A small image classifier, trained from scratch.
Model: 1.49M parameters, arch convnext.
Training: muon at rate 0.016, held-out accuracy 88%.
Rows from block 4 of a small image classifier, named by matrix and row number. Rows with one number belong to one neuron. Each number is 500 + 50 x the weight over its row's rms, rounded and kept within 0 to 999. All counts start at 0. Numbers have three digits each.
After each neuron's rows are labels from the 100 images, of 14976, where the neuron reaches its highest value: "lies over" is the class under the peak; "top examples" is what is common among them. Only what is clearly more common there than usual is listed. The data: larger renderings of crowded toy scenes. In brackets: how many of the 100.
# fc1: MLP up (model.blocks.4.mlp.fc1.weight, 256x128), inputs 0-127
# fc2: MLP down (model.blocks.4.mlp.fc2.weight, 128x256, transposed), outputs 0-127

fc1.237:518465514485576463515507455458595521406524519462511505569530501567466468536521420611523552566485554433447472503442437371449500499582533583542612529506465570415431492529478523592500462534503457564541456465524486506581509499525485494624426448438512461364529516497490509479519575468476433462448481505546463486509506505463473540485469577554527555400548519482525489368480524552450545476490
fc2.237:445430459496509419519474593541519440467427501584403454487489488511526544595467573516498468566456537588467479462510430518474485507510433486458485457491448488482529555544477425428507557513592489485431388560505362474548547459551456450453537442550493491473563364464524477491467498477515549383552579482449513491477557512489474573482489503520535538575546474558536361483439512449540473550469
lies over: umbrella (27)
top examples: umbrella (34); truck (31); largest object: umbrella (26)

fc1.158:425444475486625440468605441447496470512478538568551505523469444442549496570444421598481538532493474345484478591530478490432505507458482503518513435520415419565565472531444488500555435542561477496424535453470499502498436487538648471546510509652558408493491432510513522508492517598468492552522462515480480460447438487424525531502509447455470544463527535482506433515459470437509502525474
fc2.158:510585543523409539526483598508453519496473572458519503447444510477527481468456404470467509445622526448421425456553457525553457546458588584537588424533558472530481489542558507500513546477550464451496487459479539481499450511568509508439538537413494548597522560590530553532445540532538621406495565514471510537605406439496521529462448465413421494520478455459454475440485500567522471465439
lies over: car (29)
top examples: car (74); largest object: car (49)

fc1.127:511498545393653530556457509469579513554447489515555379489485483434492578435430461552457490467515549462496508464489565471521511609492487537470546576469393561489550469489521441485538502555469464481473452535435509539480548504571423423506567613465500468396511491502564557476422535476488516535525432481441522543515612508459553596447484439512512503578538556488525532497553505505480460423584
fc2.127:531589528490535511504475433487543567487516494492486601529535567386525464499436479584490588637664476511439500492477529495607511440487453484480536553524413439456442513407545513578569588600516464414508514454517485503508601433461437513467576537549518563486501524501534475487484444523423461561439494499436437427494514535542574481520533483430498480520476571532520469465453473454481497519471
lies over: pine (40)
top examples: pine (76); largest object: pine (59)

fc1.107:432556491561475546467496485510544515473544555495597578517508421470521524541462483541454494603458570467521575494550585446480481571447567518495465587519468411534520553570464486533501491503450547515387507553515528531424425418530530550608550492605475472479494369399469509377483510526506505519513422494460399486448473417484534502450461512450532455540492487528439409523521449473547428458509
fc2.107:537549490462547498430465567576464459498526568459495525458587414443492517468489475487511473440484543423593455516392539512409475498481476556517584562557459521460512429531450489593488515474639522480487542499487507441391455539512494437525530527549444552435480552522572615438544511579491588472470428561493384468494467533528447589435521597474567468501495540493521415485466517477472448483488
lies over: mug (31)
top examples: mug (41); airplane (30); largest object: mug (28)

fc1.3:423564444397435413487512500511500527489537461462396481475519467482499522609616486492469579486481461563511555457491520497501507500484556477556524578471429471437591484490539469572472549438514506410535371518492561591416431454493404499444525466601489515491509559389550530531464529458472451435552475544497528466433488452416409499546511513513492484490477574407443478489560453462534462442491
fc2.3:541564474466501502500493521508523386440528518476490446503446470477575509505417418492459524464448486538423506550435549487467455476520480514596526491465401492461501454604539505551485427548479533580472545548592395470459580553471455466494507498497553508523521505507477651512453574515589468472578487437406583547456521484519484547503458456566472493517494421465523563517351518490447475373482
lies over: car (26)
top examples: car (34); table (32)

fc1.244:525488479512465509500501515407506479482480409524463475456540529483466407472457556505438544556445499424467468350456537437615496563537496474449502437506403506563508540497441552465487548529570628520492476470514493482442417458507470519459351505411476520507460422527528491560468537536502447423433528368533537478371521477542450494526478509456483473496532441579541502500492563469476575556476
fc2.244:455570510477561507582458449493553512505540526548577583580496455570474408473458497420518471539513539450459518550446433448476451547534519531623487524538505450410466647444409575480462473572419448518560521563482476446514495444490549487498536508532522484497542549545482533521439547614540521432536452576489548519421499438498576512495559480500538466554418564430426568468486578447448521515489
lies over: mushroom (30)
top examples: mushroom (49); largest object: mushroom (41); umbrella (29)

fc1.22:444547580539608483546403449495442523405376590492510522503486506506516518581401539559468408638454515413558509507549495499534436557506494499502484463518533508532491550507457504522606519564556574408534469458481509529528489514408532524574500484436450479435597536521523479475449415498445512506540538523492551512492462572432475516526497580424444477476561548464473495502465429446422576490552
fc2.22:474437426523444507448499502467443499530510438495575538463445547573541529520378516520530553533491539389443507473525446507426512518531513484480549488540526548561461528441555563629516509509497603503509532523486529541515387363596498421502623483496485442458565576541492540508439464462591564542563502526564499445572442468484536516483530555473463449515496474471500513582529464578602555452515
lies over: car (30)
top examples: car (36)

fc1.173:499503432516547564467472568546415559471435496482464452488412476444484428476445498526433510417532564507465423449523538565530505605550449470479441426510564537467470548501490414446566554552450452470472491400395489555605503552458541510395512493450488433550558392427441455503517469450495463504523444556496446539532503516523471545478446411480572487523612594420461469522520552514510475520525
fc2.173:459475465537465550537530540405436524556430481447569440466395521507536486466533485585487430466492567487518548432426573497483623422495508493630563594510528471494579538518534521506491482534432550475469611431498541520506457470562592470542449417451520463453452455468506515520489471481544494410456557521489418504491527584496575456513477515568510516505369482425436554526509481575482509428455
lies over: trophy (46)
top examples: trophy (62); largest object: trophy (38); rocket (31)

fc1.23:430475452549429489463431553530551527571384490550505485496512473522467467466506528430634473519492507510531508467523503469488493377594482395527463489469489502496501521480529506405444437501522492567445446588537539555521467470442515451462421500460550557535528518422506413520520339485528453539524470463547633449586454423441474484496544415523583513579536482482532450564460496472544476477533
fc2.23:516567440521534476533501494411489524521534500470443478532548557439401538551468537544501535605511444452565486449552622488550533516411447483446540437528514477429527514552582540479460562554514485535449526520469524414505581562432529459503483519598466502496506509405549504502531547565488510618523511471427516430508528554476422530529517568478498516513492369417456458395484493430382463439551
lies over: sofa (35)
top examples: sofa (42); largest object: sofa (33)

fc1.133:469513512442570450552491402560483481500477454450580528537454582364432406482535468518550450551494515487534477530497468450535528442549569577413523520509479476557557481517481455538511521577469504458491537433479567513486538543533482550470500476454495569589454537442518465686485486464516558508542579375441595572546477421519564544541549521510435465539444522484465419552559514522514491475536
fc2.133:459470528521522546486516443443413561541441409505448535443546491575483485532553537497519515397480446460582459479491466529432543467535539482560531469378473530475500538464461507497480505476574515524500517543457503465477532454517484551452487377510484404521557407480573472510667541464492473559471539649465535590441641493571496536540498607524545508522506553546502546501489444499468556472514
lies over: arch (38)
top examples: arch (53); largest object: arch (38); sofa (34)

fc1.188:510510508444478549536576519464438485482445536616443384415448467443394503562504466495469485526549450462515558448513497493532581468468604572433486524451454512598514487431477471570489421562474556518550479541532522473423466499448434523533518588536501499467503553533515523493458458474592502471432354396481489497471493512452543522538476502463564483515552510408530461624444501485511614496453
fc2.188:518435468546434413556556402465518412443488495580532460440504511507514446525459381424486487529443489527566526613439471459454603469487479471553471513526459532437650572573551461427476460537524511435531533458488454507529478484552574554523554450426393560506483452456515493480436481519484436396512491573463533477434468528459496454536401429538492477591450534535544542509483493518535513515519
lies over: snowman (39)
top examples: snowman (54); flower (35); largest object: snowman (32)

fc1.180:448502521523569503599539531637480498487422489549417481466511549578496464504552430535541466393418594461500483461444480509506590477525511583555534521468540534431525445525390461610495470619502515512528470501541540485470531411484508512487466512418543470532524547435521438488473449588479508469460487502501421572573489518430544478426451453616473437433548550461496472512450504478579457498560
fc2.180:457478564488455437490518512539577492533536524530462503676503574491518442437503526419467476529580448548539541472496461532421400503560571523483528554509521457555506533525466568488556488483416463528556500537524520476455492595489480539488644420551657475453564520526533471556520513495495457542478454543532451447497420507548571490485478551461558421453415552471471500514607542474505591474502
lies over: mushroom (26)
top examples: mushroom (78); largest object: mushroom (63)

fc1.131:374484454547583534495607505545470461512504501508425491412492597495461393512450492485435531603455532567594463494553484487499519584480442567499594427477497465471489512552540525537447487531530474556470484499469481501568478547497566521426470511587458473403511560446486515541531506624519496548495429400507474408424447514461438476449551481492502544491452430448433543470410454503512478550424
fc2.131:453570458557470496499502501549494478500534485534555484509483520371515543490487506435502495540499417677557579517500490515483506428494569529417482540503443438537494474526513433493568487553575535476536456572601515580378515518546440503519481481569468438430519447561455473528493475418493563426556556454478489518513598474523536552494608595534450523531543492478618478571419439479512519511458
lies over: mug (34); pine (31)
top examples: pine (42); mug (40); truck (36); largest object: mug (27)

fc1.117:588522466490513389665465493522483523534616509490502521481545484499566521525541487448495495446525612466500532518490584564482477535548455605528584476423493518488470461507500452542470524476439556518575513530451528458526544515479422502526442473481533488470618457467511559505509489553567539516461369463413457479485469479536568473467477484487473434551558420348480486557563471458518432416462
fc2.117:529499589505448472518549573615580506407580431441481482410476432436479472457474465469520537587546454522483484565588460438475432543526562563566428474535513484534451467544421431471448529449508514462512479525500568440554503520470622456487574467544478545544467483450457523506507539499571501531454606436501490507518487440606410504502572466488548436526445455612537502544444564526571517502469
lies over: mug (43); barrel (37)
top examples: mug (48); barrel (45); largest object: mug (40); largest object: barrel (37)

fc1.9:441575512463509538535501542445448435495465473564533483522553513442468448477422494432387454587477459518446479476502513430487550395500571440549505475451402559495499469537435506399488503463486499484552470512558433428466440421422436605517427534485502489407515513538434565506540622461546464424518523518508450554577416504590460534502398467477492412549450504504518542505463485442465572516473
fc2.9:561510511515559502562478472441458479582475518485536471527590440492460484609484548440511455621453547559477494525479488491466339383509506544470526540508416518495469433475476552564468488571483503509478559451506530459560425529495586512514471606513553487480482468593491478507512615541536474472472418583473525476560458450537546504508513563502642474491425464432465584510541547460562505521576
lies over: mushroom (94)
top examples: mushroom (95); largest object: mushroom (70)

fc1.236:448514518457488443567556552453554492460521570523510484477540486552576497484442486480323498549471447519469404547521511425457517527543560521500500510482388507430511408462553554422522485524503497592480461458503538530547559395543453608517458439555471525531454475491503510434484519525434481453466499480524515625453519515537486451448465495566509435577507428402571460464380448477409518529501
fc2.236:542473500518536567563500501605536471490522524465483554403508497625488512573522497408542499589501486512479498473520455479429373422530540526449485511514433546529467441548457551568479475431485512532492486451516488434535423487521506582553565607523641528507513478634472484507513537474554478510483458506516482556492551498665562484586540558462541467507505532400460507537485592509472555494525
lies over: mushroom (99)
top examples: mushroom (100); largest object: mushroom (82)

fc1.12:489454519509427556558545473411475570569477510502519536397520440559516547499515522497556482510499573454517474458483537521539524445498528471403487436449486440429459444544549528524478501461487418494529454458572523529556499469492466466500338601471444470493580545551464531468551531412504542421499546495442470506532484451599468484480543519441662487433523631496578456478520415437556499472470
fc2.12:483497501476517606439528440583558418436457475573490483496469489502521588481461452464512520474503603519530482436496521500527419515556470524464504341448541572467552522446527512505454436435447489519531502487484504564552565486457459455604505425476575514537532571562554478488546527484449631463467427555546464551432499517467555426486459372538508428414541525524484536584529455432493494522575
lies over: arch (26); house (26)
top examples: arch (46); house (34); table (32); largest object: arch (30)

fc1.220:465472490542542459580463577501445498492471481469583582387406411446484447484466577505452541532532536465569428515458540452476428506526501521431476514496590413397551461518477512396563505576518626515476496424440475566587544604555509543544479458435511473486445563479581539504430517411536456542492557514450484600438499525556526514507456451491501529470513512536521501562567491491555473519450
fc2.220:521553392459478495538463492477507553448545484505526557468597486481575513457558493568525462443450503406421533558462542491589545449510533491434621539447501429487442429493529559570389512375541583453423482479492498532530516504457545442495430440531586446404481557537574489479473491375509467492514481410490583549503495463542538549545434533510538547462517547483580490490526446544485497554451
lies over: lamp (41)
top examples: lamp (46); largest object: lamp (28)

fc1.5:410543476393430498457507448507570373449435500522440530491533470384488538513475477508523521449435526549362505516562454511481530464393475493439471514505513474507434571420508469531466469443509462410456526437499567470422522502487583504568449398529436472459524471501471533389513489461448408446431476473522541462525592507510406415571516527486525515493455505530490424489482422449549530461481
fc2.5:479484572394443524463404504477439523471535473559426539475503542502493531510560468566449591512484500519442587530507445472482480484526573465510471524611543515565578478607509474595526447547610507519404446525460563429478490474497621488452477430545451423617550431463502459443558500452456471517479480603523445541453514479499527583522510428545506415576454551516487472477562513497447476465486
lies over: sofa (64)
top examples: sofa (67); largest object: sofa (58)

fc1.206:456552463493599525499572546533481419382497512466436536508463487526374447511487463531517517580466520456543482595448479418534512465488521578540479494458494394504466489525463546477526549526519506523450559519538479526523522550428536471483512483433511453522439449454523525512502591577493495509469619471436412567616518584448424610474448488629440495422606529492483451491531538509484437502524
fc2.206:436499553520517526508471517510505462545579486511522512455483554468425569382480539411519404427629500409524478548515502517533563450601541514491556589547475442415487499512491522508492538436405505532486449455519499532521476436492457463480567453531490422559526583529521562581466611509507459390485529601492452470549578448470487498560585516550552465452516436427493559564544506431518480540446
lies over: lamp (30); trophy (27)
top examples: lamp (50); trophy (37)

fc1.214:428495520444460481476428575521459505474477502500432401538429513342461402446421456452444485522435427442479519392455576487507496547548487495521502432491463382480466476483485528542430499563500510368539488443513500469460458556462429508478490433493497555521380549519547530468539518511520473500556466415412433499491472570588477536556464516440474527471497423573557491469501454415494533531457
fc2.214:502601483479542462556429494536491504517537485581502508489498400435463550470493401577481547610539482590518530536423531550524504494465506433477501545505530468518520537446437535490562544528576545453473534521480444440602500546562501482435466501575523589515410454555547538522439531374503560450521457596500439534536572449485548556492512544519472584565454595481403557495560552557497407492513
lies over: pine (68)
top examples: pine (73); largest object: pine (55)

fc1.152:435494402506406539510539549470434580482515376442457448565473405421447454478407520459476423497542455461455492499493542479507497488606444482461482479514482514536547538619512451505522506375510378422445465552501541513449484556526479458481446557528552496453537451430459521485536492523498552432442516521576427537517473526536461511499479511394544445410496483402454491524482486495509586422437
fc2.152:382497509487557554456599545568513588541450567452470489572588472500420510414367549552457408548493530598509525464498505494477476461459518439431404404480524463478539479478496476513548486518486565548496482592501545511502452510552496508541475531459467472512465424511482417539488444468583473451465468599528583523423533492439476499405503502479562580556469437475487456494554562561421455439527
lies over: arch (51)
top examples: arch (62); largest object: arch (51)

fc1.153:422426457452541503454489515455441533562455522554585511507534533455463446488524523438511499539495503541495495496426514482446495441487541486446514517393531532414492405516456473440519393466443494530502453550526424439501441494516536479460548483452607525481531369479433337534570479468585506479510443504488564461526534391460581503593494455570494533535513513516424520512520633472490417545512
fc2.153:540448516514398532497448506554443496562532541474479547369495595443529488506437602584519455626489530447544516596486483516556448488392480536486474486529543412487512550482469460486600521464423495573510504574472514572513558540464514547508432517568514503533475515418492509530516512504495514520462428521357488431545451549536493454444491409502470455497514531479442486416498532418393401480511
lies over: umbrella (60)
top examples: umbrella (88); largest object: umbrella (71)

fc1.108:537526510528549517501524616577414523488462475438408544506485498464517539456569538423454523492582492576467647469497560531443581487547513515463496472528518541446573575516545538511474497410494515564427479508506580590527369489501488513539526486460496455451500422579565510536481489428578456581528495464504470405480592430544560484408471499459574520490594462486479403498475483518558476471502
fc2.108:592461505521526437554479595497515558562416463467548522490445490472530552470500467497414531451536499459490446515529532552482415469498544533580509403556508502402486535502476478442482508626510483492479473459512519425540565396405464511545607576397461594494530457505426521467466521511479508530434472563463506536568563440506408604445531433448414470436499462503528588482480556511515419525467
lies over: bottle (29)
top examples: bottle (41); chair (35)

fc1.41:442541496555456523524481487475609444538522494594457562521456537465518474468604466384604492507480496585541552446445533396588530532538527489517534475496446498536512574573444499547516545535613481472481510542535421523473475470486562490546531479540491514394512507427480501419486442570550512550471505448555422534578454449393544546623506476496520513457500532449484539448573467536528383452470
fc2.41:476469473538584484469419523492437538431444550486607434592493489478497486468603523505560521600453608494522526460427418543408534471501514420542520452498522479561521542499399516486466477459620479627522551413552522482471525493518483434551538559552505573492504446520498495442420535480513518512527484471589457447518511548484593481540548497501452450443484556503542448514580560421471614477478
lies over: barrel (51)
top examples: barrel (57); largest object: barrel (52)

fc1.154:485585463490463533526485474453498515613537535511521456532421369496487414474526424483490623521415451507519490564550512447470477531508475551550466432499427500614486424562540491434533477433511469523569400512474460511535568458569559490545526432484526512482626591542469504546525509441467546489544505560442541555511422477493570469493523487454432454586515457376461533571486520440488492463445
fc2.154:498484609571536472523429470528571479503498477506468495611505449532539490462557554453431521478414582467402492439447475532565409460474541468579425499523503522426482397470473521430418481430447466494442538500487512483577488509434510479465573510449519522438453526452555489467499438535472440512463541475594431506488404498449523575510563547539519426525562498526540416450541632483595533517575
lies over: trophy (33); barrel (32)
top examples: trophy (41); barrel (38); largest object: trophy (28); largest object: barrel (28)

fc1.150:465469503548475475542450494394491581506575580452526525563503514411494602505492515456496525416434548467499582526466550485499491476470510461554474551484487518506480449504541536494501602525597469530489499581494424486490550588451377424495467591502445446505534482556451530433501575537461492453503466519542431547407474571429484553389492469511471488479599543443600456540604527470494493390468
fc2.150:536400514441536501457435526530517515545510471532466634475434454459542480601508490524569415607541510556539511484573489466596538475526485535501491445487549489462517454614546565482497507481462458490548423517552523521511649507450525461462488458480465496474513486439535451403523528508550488569459522427459619414541582500504567429613487523473480465492492539500526453411555390505490533457532
lies over: pine (64)
top examples: pine (70); largest object: pine (63)

fc1.15:501575455527577454596513450442467468467488510587478491447455569602565546464492484598501590507539463530409540553557535471528553475457509587488456467507505471460523463544503562542513493535560481468498439612479481492435469490466429461429485399442493422522599524561537474411507468547574568453518463527627576486459649533449442496559437470540477498543480477474554484475454459471514484489484
fc2.15:472506406439472462444482344450507504568554556489540503506504566501533447535374475581495504498476527533541509478478544476491447361534535502561439468463525447577528532467508481550532516536461477455493555570457496479515524432478496487504452563550569456469519510472433541572560423452345518547507519582467434547508502572458477459444435505448513511506417507452464436593460537539621482534447
lies over: umbrella (38)
top examples: umbrella (55); largest object: umbrella (40)

fc1.192:373547431497424501473519479512464486452514452518532508617509495374537491485540514440470524487525460475459584494478477413494450520529452411481477500485540415473522468521560444463503490452533319552608528538481528494496493539577495450520502629516519479438469486486488529507525487500566485527452545550581518619531348418447492487519495496471554469518573509488483450572450512486492502492400
fc2.192:451531528510433431402505442441553528465470520519409528537552404490583611490350550593447502497548521473495490537597537515602496497535494421440492521534536470358602532541535448494486450480488501501455517482542465475463508564533578548474503471537481514511515487547439473524441573447492537508535508466465589377539470501431475491411491428490490517452524501486558538576469549523398468500499
lies over: umbrella (34)
top examples: umbrella (42); largest object: umbrella (32)

fc1.213:456490430479519501515489505559476496521467554552485498431487452627511531435479559491410492466424434514446495470500437417509470514549490501462485454435527424468570549545638517503527413456549439369557457452469548460530515567452450443461627451410534488550485473531538519353479501513562480539557607511526551578542459467455495442463537461488535461521487486444457489518398437522501494515509
fc2.213:397441533480537512608517394505597512566460470532502566508442511543526500487399483479536481489482484451587534486531444458468551546635483530456489486529534455451587534520453557485464465463471605470486445524370515453528491542536475535416513598504537597593459509568471485533522473470398479414442445562471559568520537546537490459504525456540512509555545500408444527453516431473463476549466
lies over: umbrella (56); mushroom (34)
top examples: umbrella (63); largest object: umbrella (55); mushroom (45); largest object: mushroom (33)

fc1.159:475543548494400541516500497427577472574506476493447435543504506413516480435560454459456491545451473544467474534617503446496414551549518512564487466491544396446526526479479555538412555387462519496513494513498427456493500574474448518513383541494438478524517478548427501608516502457577493494410503515524560407462454492533584487487532527508513550493394380619586532483456521483482460565487
fc2.159:523502440532465483521397509517558524526514502543530486466535454537527456514451570520489487520490458510586532519504395430477502485404429492586533568476553488455492509466415568411511586458511520417497550453375501519533503495526546513494461391596578492434554581547520499492469538519524499481456492508496506536527581583589555556418513447486470485492486590477530507412685464445558448520499
lies over: lamp (41); tree (31)
top examples: lamp (50); tree (37); largest object: lamp (34)

fc1.240:516506409439562639471561489501559503471508509512392473507489577529530418477541507413485513523440536464547447533438495551472528458577573466499469461476484476452421478508503483534487422416374426388530532503493566547411476487506518533528482596563548534479459485514477532544493649502493452483477425517583493419508515531410547484511406432476542433543500495480492472506462477571506565581524
fc2.240:545586524520423483481482511444445487434571397539544532520426507502507535495498547484461497556473529424519469622557600496528486500417512599459527501484456482467477544480476552556554532512447519508483566448461536480356480460511572472421491464525463388556590488412578467437442473525582441593482543496498615452554495467486422538473515556462567493495536475416496514522528547539488431439546
lies over: sofa (44)
top examples: sofa (72); largest object: sofa (57)

fc1.29:553453446554475512512660524442450523447440492499404551550553515487486489483586471475426535531443480468473430562483541500461555494581519440520472525449479633526491419381503501507531533469499416552534506490438530570511570517504539545504524533478558529459459580513446551476521415547545492535572412485526466519524555469462458592458471527579574451545474428491448474558596512549522603504436
fc2.29:531531484492549454475524548457548546499569495467468549405505474534499469503569455606514486466494477504475423489447579555464421472492499485509545419505440526464531402418567554510498538476460490560450538469466450434434562573434530399541483449547540498458588449411515452494501557434511530509497372431500518527489457416487498536443457489489593416515414374450476554507438498505380490427506
lies over: bottle (52)
top examples: bottle (57); largest object: bottle (25)

fc1.132:476563536472429550492404443457495498523457558489538488520484507323503524476488472403416511441605459461386483560467466403511490561451478483477530498478506529490460498585549488398475420540473536466475527530435561539484534479536509398368442475578539513508484519513534495485522527463510513592482571492534497509563448674468526443504488532527481412482456493482488469495588477518538507454487
fc2.132:490405478493503509456565505548491420512526524533456514487517528403439572488530496428517563597616465526622434530407557472586559524570524437437528492522429516499528576430543449469502531515563567431499465410507536479553586457569508536525494482484388547558411478521452588567525521502477516512460558499416544456558460574441506446489501516480492575500434474555579450509447466567513467498478
lies over: snowman (37); mug (31)
top examples: snowman (42); mug (36); largest object: snowman (32); largest object: mug (29)

fc1.38:387466495459536467592480490479459483540462454514501519517444485391502499509525500530511489503442496507418466505515505458502462567448517487466532558341432523574429493485506511466493293520416479443470479497460497525453565528481510499555540540437445646493430486498492433540467503504493482502468541519462318536492466493424495499501512478523434550454450519497563507542507618513510489497430
fc2.38:567440477588575479442398532552457508555482519498455593436463490422462373468461467532490544517532492521440384502478553480502483508401512545554564485629478539519417573494540481478518468522548436605449475467473514487463516493481515592520495459525500418600508450452520499473545532445467471476497402536434629563427472490539537394522487453514445495516529535545483481486532453551484521474410
lies over: sofa (37)
top examples: sofa (47); largest object: sofa (39)

fc1.174:450450418579436595475493634474515423490447555517404514422528466518485417495478460500488477405593582507474659575482546527597576564518476566499537420508498470493507475534459483564425470556453486552502546513462501522504527521427534504459437554497526529437522497518468462496416479518527495526550545490544546612455442417559549530545440550519553511477546487558589491499485578512478519452517
fc2.174:584561539415444461562412540495459480461526503549486497541497472418562487489535501453556526545535416500490516510496462549477438475558505559489500483504509513637464634577466494560497468402631485455511450519502488477455449503525485467611497482458574436394503563447499479486624552545464490511501490492549450470551593504612573473499563486440485486480527418481487463503435401455563490487474
lies over: lamp (29); mushroom (26)
top examples: lamp (50); mushroom (45); largest object: mushroom (30)

fc1.230:508561606437577572537374531537546436588492568476504475450574535417476568488527535540486484464449537540485545493510504501577495461486469504500555600564462519491443459455491423527507531485502548397469555495503528566485502560484591589474527466428443433538467495508602481445471519440446495421533482556464465476397501507517497503474476529445449451483467516440492430520448519579357500379527
fc2.230:553443556481446537519600505547549428443526491550458498468569508466455523578466509419399500484511459421583474481466444436468476531485454583501598561512396460421447454487536580468590432560446594405546503445463480436383462484510570522578527533520506508458473529537597470489554428507434475572476490531508509551494522521525425551495489522526520497540509529413476453484540558527527466617471
lies over: sofa (34); mushroom (31)
top examples: sofa (40); mushroom (38); mug (31); largest object: sofa (31)

fc1.209:415541618468478488527511475490529584461531604505570529497465451513501409553572545529540466498426543511524448441505531397485476506534535459578593511522532492415483503395494441488530499518541463480506419472478516539525519497483476480502530555362504462471451610409553503492488438426535538509511466549570491546531538515401547564417498516547482357450524548450517517518554576507414550529568
fc2.209:496456502497450491538489494536602525468532461537450584604472463512468454464528439603564518461508583638568516521581460548483501487457509406448483547469585537581541445381598513596463505560428553468452461502570559452535524496465456556442457482507453537489609468478486458507499513477531571510585495541461496478560522563531518564473481510411536546563500505455458526497527530457592596474511
lies over: barrel (52)
top examples: barrel (60); largest object: barrel (51)

fc1.193:421514515583528511549460493495500513538522481574540535495450524454547471473454450470512508560351466483449458572424559483533575474473469444560520419467456369523462508515512539469539601468463551530492446467542492497506573509482542522523533570506599504516493557494612404511421478544581504483505480505455500560582498587478502421526498609565566424368501477494537530554535441449495530417525
fc2.193:428532529492456528495529501455512514506463551396558504524486541498495591439557530587523468486479612454448523472518546518522641532486536373530523578537514400554542591457467570564547552396496548509555516431548511438513458441557512468469602531526590513470480542434551461525511501428506461461474560468535506510507557457596440446476555516496506487463478512464400479551549381496465566492460
lies over: lamp (38)
top examples: lamp (63); largest object: lamp (46); trophy (39)

fc1.10:450533509493520580528444511438492528529456486472491518463471416589537408511539560594507531510510447511470483605527447518485525582459580497580512534436510571491484431525534546483492497539466529480466501497506561522534549612495467502433453521432478433567609556573435494461517433459501492518545563573518509470389491587544495496476497563429446518605469464450536400477511593550396488546385
fc2.10:544475560507404571528469448528464475431525523438510435541516540631549446589503511502467387542467484452475490415544480559391492435564349508605469522487528541443474528495502513435452454405605541505454465491539550556539519508541480430543422508463522457425478445518469461539429441439570463487598505528482496545439515511516452434501511514489501494510405466422508447532533497574516492450468
lies over: house (80)
top examples: house (83); largest object: house (67)

fc1.14:452588510467514424469530473619498496546415524513554507507423496524467460548494411556458533510571479457497484500533512522462444551497353464449460434471487529485514518490548573592567504406481468465499484464513373482502392532518542467443556550488479545517508493458519417497507557487516474564462432383448553483459520574482468510400492517590445443556461432559488436451411517394494446508511
fc2.14:476390520441538475545501523473472506491503550574517443546400556542494522509471577414470550469497448549492464586506508465508545486482454491469500471536504531492522483449453460603536507379546467575544437507382381471424520570489408495533524485560428509515491449522488469531509558438511483476499485444532415423433503500573426512505500476567485434492619477481527429572435531489639554478418
lies over: barrel (67)
top examples: barrel (69); largest object: barrel (57)